Rows from block 4 of the audio encoder of a small contrastive audio-text model, named by matrix and row number. Rows with one number belong to one channel. Each number is 200 + 30 x the weight over its row's rms, rounded and kept within 0 to 999. All counts start at 0. After the name is the row's rms in percent of the matrix's.
After each channel's rows are labels from the 100 clips, of 14848, where the channel reaches its highest value: "top examples" is what is common among them. Only what is clearly more common there than usual is listed. The data: babble in 24 made-up languages, each with its own sounds, syllables and stress or tones, from a formant synthesiser. In brackets: how many of the 100.
# convs0: first width-11 conv, stride 2 (encoder.blocks.4.convs.0.weight, 128x128x11, each kernel summed), inputs 0-127
# convs1: second width-11 conv (encoder.blocks.4.convs.1.weight, 128x128x11, transposed, each kernel summed), outputs 0-127

convs0.58,106,173,193,191,219,196,175,206,178,190,217,139,219,169,208,201,127,146,252,185,183,129,217,226,260,173,173,135,147,170,170,190,208,148,169,192,186,201,201,208,223,188,201,205,228,197,211,221,195,161,220,197,180,210,209,166,208,190,184,136,223,199,165,211,173,227,205,218,206,211,194,190,113,166,233,225,165,193,161,202,199,169,209,210,172,175,196,177,169,193,241,290,193,261,177,187,238,135,162,209,218,161,204,195,151,212,200,172,201,205,198,173,185,182,191,189,174,216,180,191,231,243,147,196,209,207,207,130,194
convs1.58,103,140,198,138,165,205,211,236,97,237,207,226,200,142,142,193,214,205,205,203,165,192,158,240,196,188,172,186,224,247,209,159,225,205,200,168,216,148,212,207,170,208,169,182,232,150,195,205,175,194,184,216,182,227,192,190,173,215,193,191,122,210,197,198,145,191,174,241,144,209,192,197,156,193,218,243,204,192,214,211,175,165,202,216,245,243,233,243,217,198,205,200,185,187,165,251,204,191,180,198,158,218,236,189,187,164,206,237,218,150,142,238,173,205,222,216,158,154,189,192,178,263,189,155,187,171,205,180,196
top examples: /t˭/ (49); /y/ (43)

convs0.115,080,168,211,147,180,161,195,168,183,200,231,182,228,210,234,183,236,195,190,266,164,206,169,186,212,200,208,155,185,165,203,188,174,211,95,183,192,202,212,146,189,183,184,189,209,181,270,214,169,246,172,198,212,211,188,176,170,185,187,209,221,252,119,227,149,189,226,198,203,154,199,179,210,188,194,233,174,242,236,205,171,143,250,189,198,187,178,156,175,226,140,178,196,218,192,157,203,193,160,165,159,156,170,197,163,173,226,169,199,218,209,179,234,180,214,210,231,160,177,202,176,177,151,180,158,213,191,239,157
convs1.115,094,161,149,228,220,181,216,192,252,193,225,168,239,205,153,175,156,188,228,170,200,165,212,233,231,238,213,210,210,178,194,195,214,197,212,229,160,183,171,175,202,240,249,171,196,176,290,221,197,228,203,194,193,179,260,184,200,208,186,191,250,187,235,211,294,201,215,237,240,234,218,229,175,215,200,301,166,215,210,213,174,184,153,208,220,190,235,191,183,214,196,240,212,222,220,185,216,215,205,176,166,221,188,212,203,239,219,188,238,194,196,177,207,201,194,145,196,180,207,219,170,233,146,186,185,280,181,138,228
top examples: /ts/ (39); /y/ (36)

convs0.11,126,164,217,163,153,223,208,187,178,204,194,228,256,218,217,243,171,208,221,171,151,155,238,202,248,192,196,243,228,197,185,233,174,155,223,208,192,220,224,200,174,203,221,225,180,233,218,179,225,236,218,218,183,167,164,185,214,184,180,184,188,175,208,223,192,216,203,148,233,236,202,204,145,170,239,160,173,236,209,264,195,196,215,179,184,202,269,222,181,158,189,230,256,201,229,167,197,209,167,217,220,203,230,209,166,152,202,191,232,198,156,205,53,173,190,187,208,245,210,199,174,234,206,212,204,233,230,193,181
convs1.11,122,197,221,202,226,193,188,205,193,204,196,168,242,206,190,223,210,167,193,220,236,211,144,199,193,257,249,192,184,201,168,217,203,198,214,217,150,202,246,190,203,253,198,140,222,162,221,145,215,184,184,167,167,239,209,175,190,158,262,235,213,206,208,165,212,206,199,166,198,167,224,154,215,251,194,255,216,235,205,212,198,225,182,149,176,177,185,244,206,185,221,177,146,186,179,266,199,214,237,141,195,223,192,210,193,161,179,169,169,198,184,194,229,288,177,166,193,213,250,234,182,157,201,123,137,185,211,193,234
top examples: thin (high-pass) (58)

convs0.113,085,221,192,190,213,199,242,204,198,215,162,254,255,174,187,253,210,166,227,227,237,132,189,208,208,248,188,193,245,171,227,188,233,253,232,196,206,223,156,263,217,198,180,175,177,168,176,144,231,122,150,222,208,164,224,174,189,140,199,211,171,218,173,214,195,158,238,172,169,218,213,226,178,174,202,187,189,157,193,215,213,140,130,225,212,198,157,206,270,214,115,206,189,207,195,214,202,230,159,177,227,196,162,207,192,230,190,176,179,182,230,161,217,193,179,216,205,207,202,216,209,172,221,203,183,235,226,193,226
convs1.113,106,199,212,159,211,189,258,160,219,214,184,182,164,203,157,212,228,196,206,204,231,233,224,191,176,213,248,164,174,226,194,195,165,189,210,186,191,212,267,183,143,220,201,220,248,145,203,135,195,254,229,150,221,226,222,216,176,170,248,202,180,191,180,198,175,186,214,190,196,211,174,214,250,229,214,249,191,224,206,214,203,208,138,247,166,210,184,226,164,174,232,157,154,200,215,233,188,251,198,154,194,227,189,211,174,145,230,217,174,225,176,196,199,246,221,175,152,235,246,209,153,143,167,177,148,164,205,167,243
top examples: prosody: stress on last syllables (45); /f/ (33); clipping (27)

convs0.122,108,170,194,156,169,221,164,168,137,159,150,145,204,204,209,157,227,178,181,151,175,152,240,192,223,195,162,157,151,144,161,186,202,212,146,215,172,194,184,166,197,155,187,227,174,201,243,205,197,191,202,191,214,247,170,169,199,186,222,202,187,201,224,211,199,228,219,189,129,191,198,203,186,227,198,143,159,213,182,175,231,219,182,194,196,186,244,175,185,184,197,191,166,188,235,234,179,241,162,179,184,144,165,224,206,171,200,175,188,185,140,182,141,144,183,169,207,187,187,152,133,185,176,206,165,221,166,253,197
convs1.122,085,193,213,252,225,173,168,233,142,205,183,178,242,224,225,123,244,205,181,194,204,202,271,241,208,178,239,190,210,238,232,209,159,247,223,235,233,227,229,173,256,151,190,186,197,247,164,196,168,117,235,218,192,218,176,160,221,202,220,195,209,173,163,204,252,235,235,205,199,176,200,167,192,198,184,176,185,223,177,197,211,188,202,144,168,197,223,239,204,203,147,218,234,172,171,192,227,238,186,194,180,216,199,202,229,219,195,210,221,157,204,236,190,147,213,235,191,220,153,215,268,198,238,241,173,232,165,179,226
top examples: prosody: stress on last syllables (44); /x/ (40); clipping (36); white noise (33)

convs0.1,057,211,226,234,193,217,250,190,152,176,243,172,195,266,211,192,215,121,263,154,175,214,238,206,215,151,124,156,170,195,149,188,207,194,209,196,219,206,230,217,228,169,189,236,178,204,231,156,234,195,243,209,193,188,199,209,219,226,191,173,154,196,237,186,101,244,220,174,170,236,149,195,256,212,206,221,146,182,225,191,170,145,190,232,165,214,241,176,213,204,192,153,208,232,212,209,201,183,175,171,161,210,187,181,180,187,198,197,202,171,151,207,208,186,158,194,170,160,185,199,186,180,203,206,199,237,230,228,186
convs1.1,099,192,217,197,182,225,222,204,219,216,228,193,193,227,188,233,181,189,220,166,253,183,234,200,195,222,233,246,218,189,204,204,206,74,149,235,231,229,184,180,222,179,208,142,240,224,163,186,222,221,188,171,230,242,121,210,125,230,234,179,205,215,171,191,226,216,189,179,209,173,205,197,231,168,185,168,174,235,208,208,199,230,208,217,183,227,210,224,128,219,207,191,182,224,245,217,189,211,169,257,229,275,178,179,190,218,231,176,183,208,207,174,213,196,204,205,210,177,262,253,209,201,158,198,190,213,213,272,201
top examples: /t˭/ (66); /t/ (31)

convs0.66,108,223,189,175,210,186,187,213,183,189,173,241,207,235,162,189,208,234,204,191,188,216,226,199,187,251,155,258,219,178,168,223,143,216,201,172,170,203,255,226,270,244,234,251,219,189,197,171,191,186,205,210,179,153,235,218,171,197,208,244,235,220,205,227,218,211,232,172,221,197,190,182,226,197,181,188,211,157,181,159,197,131,119,236,184,190,280,236,191,184,207,190,226,218,230,199,205,230,201,191,257,222,224,201,201,111,206,232,224,199,156,203,239,199,177,244,187,187,186,229,246,212,203,246,200,209,247,230,148
convs1.66,096,193,173,228,207,223,176,156,246,153,196,242,157,244,230,216,180,235,144,212,235,188,204,266,182,239,208,236,188,193,179,278,131,205,241,180,181,210,200,220,190,218,254,191,192,163,183,196,163,261,222,188,216,248,194,159,216,244,205,208,169,169,223,199,202,219,204,153,170,208,186,199,229,193,197,238,195,167,241,205,214,192,202,195,164,155,208,176,234,212,197,203,253,255,229,174,181,259,202,218,184,224,214,220,140,165,168,208,178,200,245,208,248,232,213,211,160,204,230,213,155,160,252,197,230,167,199,195,225
top examples: thin (high-pass) (55); voice: child-like voice (51); clipping (29)

convs0.17,092,111,213,164,178,179,172,227,184,216,210,207,201,147,189,198,176,152,212,138,133,182,235,213,212,189,194,263,203,188,183,233,193,149,208,162,214,192,210,187,225,144,187,241,173,222,228,192,193,207,141,224,210,175,172,178,202,202,221,201,192,169,155,223,232,204,246,165,223,184,234,223,175,164,246,186,161,248,243,145,195,219,187,170,197,208,246,185,178,202,205,155,237,188,202,194,200,180,200,206,228,209,225,200,223,161,217,242,181,199,134,230,140,236,252,243,202,220,212,195,155,228,214,211,210,205,252,222,151
convs1.17,099,162,157,217,216,192,207,208,213,220,199,219,140,258,137,248,252,179,176,184,211,236,189,191,201,195,211,208,184,207,186,236,142,175,235,227,180,221,254,197,237,215,227,186,205,155,205,110,192,164,189,147,188,223,208,185,193,178,234,198,199,218,182,176,166,163,208,155,201,154,196,176,246,250,132,217,198,194,205,220,226,165,168,226,158,199,218,208,238,203,169,187,174,243,195,233,236,202,245,144,195,205,157,191,134,181,170,191,184,188,176,198,256,214,183,173,193,230,211,212,207,132,207,189,140,201,197,209,220
top examples: thin (high-pass) (40)

convs0.30,119,197,203,124,178,185,92,192,197,260,234,201,191,181,196,190,201,153,196,141,167,156,203,215,202,215,203,197,197,184,228,211,162,235,235,259,219,217,206,210,181,159,168,172,164,156,205,199,210,156,244,212,202,213,179,240,210,183,201,209,249,242,252,201,112,214,224,194,224,168,170,199,210,219,225,185,205,200,215,221,185,218,219,169,200,200,207,125,198,215,95,208,177,202,209,203,177,203,198,195,196,205,199,214,231,199,212,170,195,175,227,102,220,192,216,196,247,175,215,206,205,191,188,198,220,226,202,217,230
convs1.30,096,191,193,200,188,183,261,168,190,211,216,240,220,192,167,204,162,219,252,197,239,151,241,170,182,183,232,253,281,204,210,194,201,145,215,145,155,215,194,231,176,187,208,223,158,191,201,160,149,210,211,95,181,194,248,201,237,240,184,202,190,210,182,177,201,213,218,147,197,206,197,171,220,217,227,132,211,158,199,190,187,173,146,262,246,176,178,233,193,194,186,188,176,210,213,210,202,160,146,208,165,213,219,209,235,212,264,210,193,228,177,177,189,198,182,199,182,153,162,220,229,193,197,228,163,197,202,195,241
top examples: /t˭/ (52); /t/ (29)

convs0.119,123,204,243,185,228,231,137,200,219,204,202,180,233,172,184,244,173,163,283,207,187,142,171,213,181,206,178,233,205,184,187,232,202,168,229,179,226,203,175,200,181,180,190,209,202,190,253,202,240,156,220,205,200,249,196,226,195,192,200,202,188,202,215,228,127,204,203,189,156,168,220,211,139,226,235,181,248,176,165,236,193,219,200,252,202,192,179,173,160,191,210,167,200,184,229,161,164,147,206,167,187,231,192,216,184,217,252,215,208,204,138,153,150,123,185,141,234,200,257,233,219,231,201,172,183,250,186,191,217
convs1.119,103,208,190,197,187,190,157,185,224,164,240,220,182,204,144,213,185,267,194,203,217,188,213,156,167,257,239,206,196,164,241,192,213,141,194,163,220,225,229,269,160,215,226,232,178,230,205,200,129,203,181,166,196,218,205,183,197,177,165,206,197,230,221,158,228,218,239,151,206,206,207,197,151,270,252,225,147,188,204,164,218,214,204,227,185,210,215,200,150,226,194,225,180,186,182,212,203,165,200,223,174,215,190,208,216,220,233,244,227,211,235,192,203,240,285,216,139,188,238,199,208,158,170,196,137,151,186,221,224
top examples: /ts/ (75); /ð/ (28)

convs0.37,089,152,189,245,199,199,232,203,213,203,169,145,192,159,180,232,207,169,245,187,158,216,213,190,183,215,168,213,140,170,158,196,217,165,210,223,239,190,182,192,215,218,205,150,188,217,165,194,168,169,245,134,144,216,214,197,202,200,204,204,205,231,167,201,155,231,206,222,168,273,186,157,191,184,187,191,161,217,187,126,147,223,197,176,219,144,208,214,196,211,243,192,188,204,184,147,186,147,212,212,180,208,201,171,224,201,170,231,197,255,116,216,245,186,178,244,171,185,204,157,169,228,205,162,200,193,169,251,162
convs1.37,110,146,198,235,197,223,225,155,159,185,150,205,222,115,182,165,148,205,182,215,217,168,177,203,202,178,181,194,227,204,162,180,178,179,175,237,198,207,275,179,207,215,147,184,167,187,227,190,147,234,136,237,226,199,199,205,201,200,173,176,222,167,194,213,204,158,217,247,228,159,257,175,207,235,214,167,243,177,195,235,216,204,155,225,208,181,195,188,179,187,219,210,187,185,172,167,218,282,217,206,213,223,186,208,120,243,227,190,115,225,200,170,197,229,196,190,194,181,172,227,215,189,227,227,205,222,225,198,153
top examples: /tʃ/ (62); /dʒ/ (42); /ɛ̃/ (40)

convs0.63,104,178,191,216,191,206,182,196,217,171,160,189,188,158,217,212,215,154,169,195,170,228,241,200,222,161,162,184,158,150,168,193,232,176,207,186,187,185,253,196,170,174,196,233,195,194,218,236,134,235,173,175,213,244,201,201,188,217,195,179,179,196,173,205,188,230,217,179,178,166,112,189,193,248,178,213,169,184,220,159,174,192,224,213,190,184,231,211,148,212,182,154,187,177,171,211,142,210,148,195,173,200,240,229,186,160,195,160,219,152,116,215,259,154,211,221,160,177,177,161,120,156,243,198,195,227,192,225,211
convs1.63,106,205,160,212,209,183,109,219,208,177,224,246,228,195,195,200,224,222,234,223,208,191,172,158,224,244,173,199,152,204,199,164,219,156,176,234,194,226,189,207,255,188,224,173,257,155,237,191,179,160,235,199,183,203,203,278,156,237,158,145,213,202,215,194,225,106,178,174,196,195,245,157,218,185,175,195,235,211,210,183,223,221,195,167,210,218,241,216,244,195,182,194,215,190,158,187,240,185,227,185,201,217,180,204,195,230,180,147,244,181,176,271,191,189,193,257,164,198,195,146,184,203,217,226,182,165,174,214,183
top examples: /tʃ/ (87); clipping (28)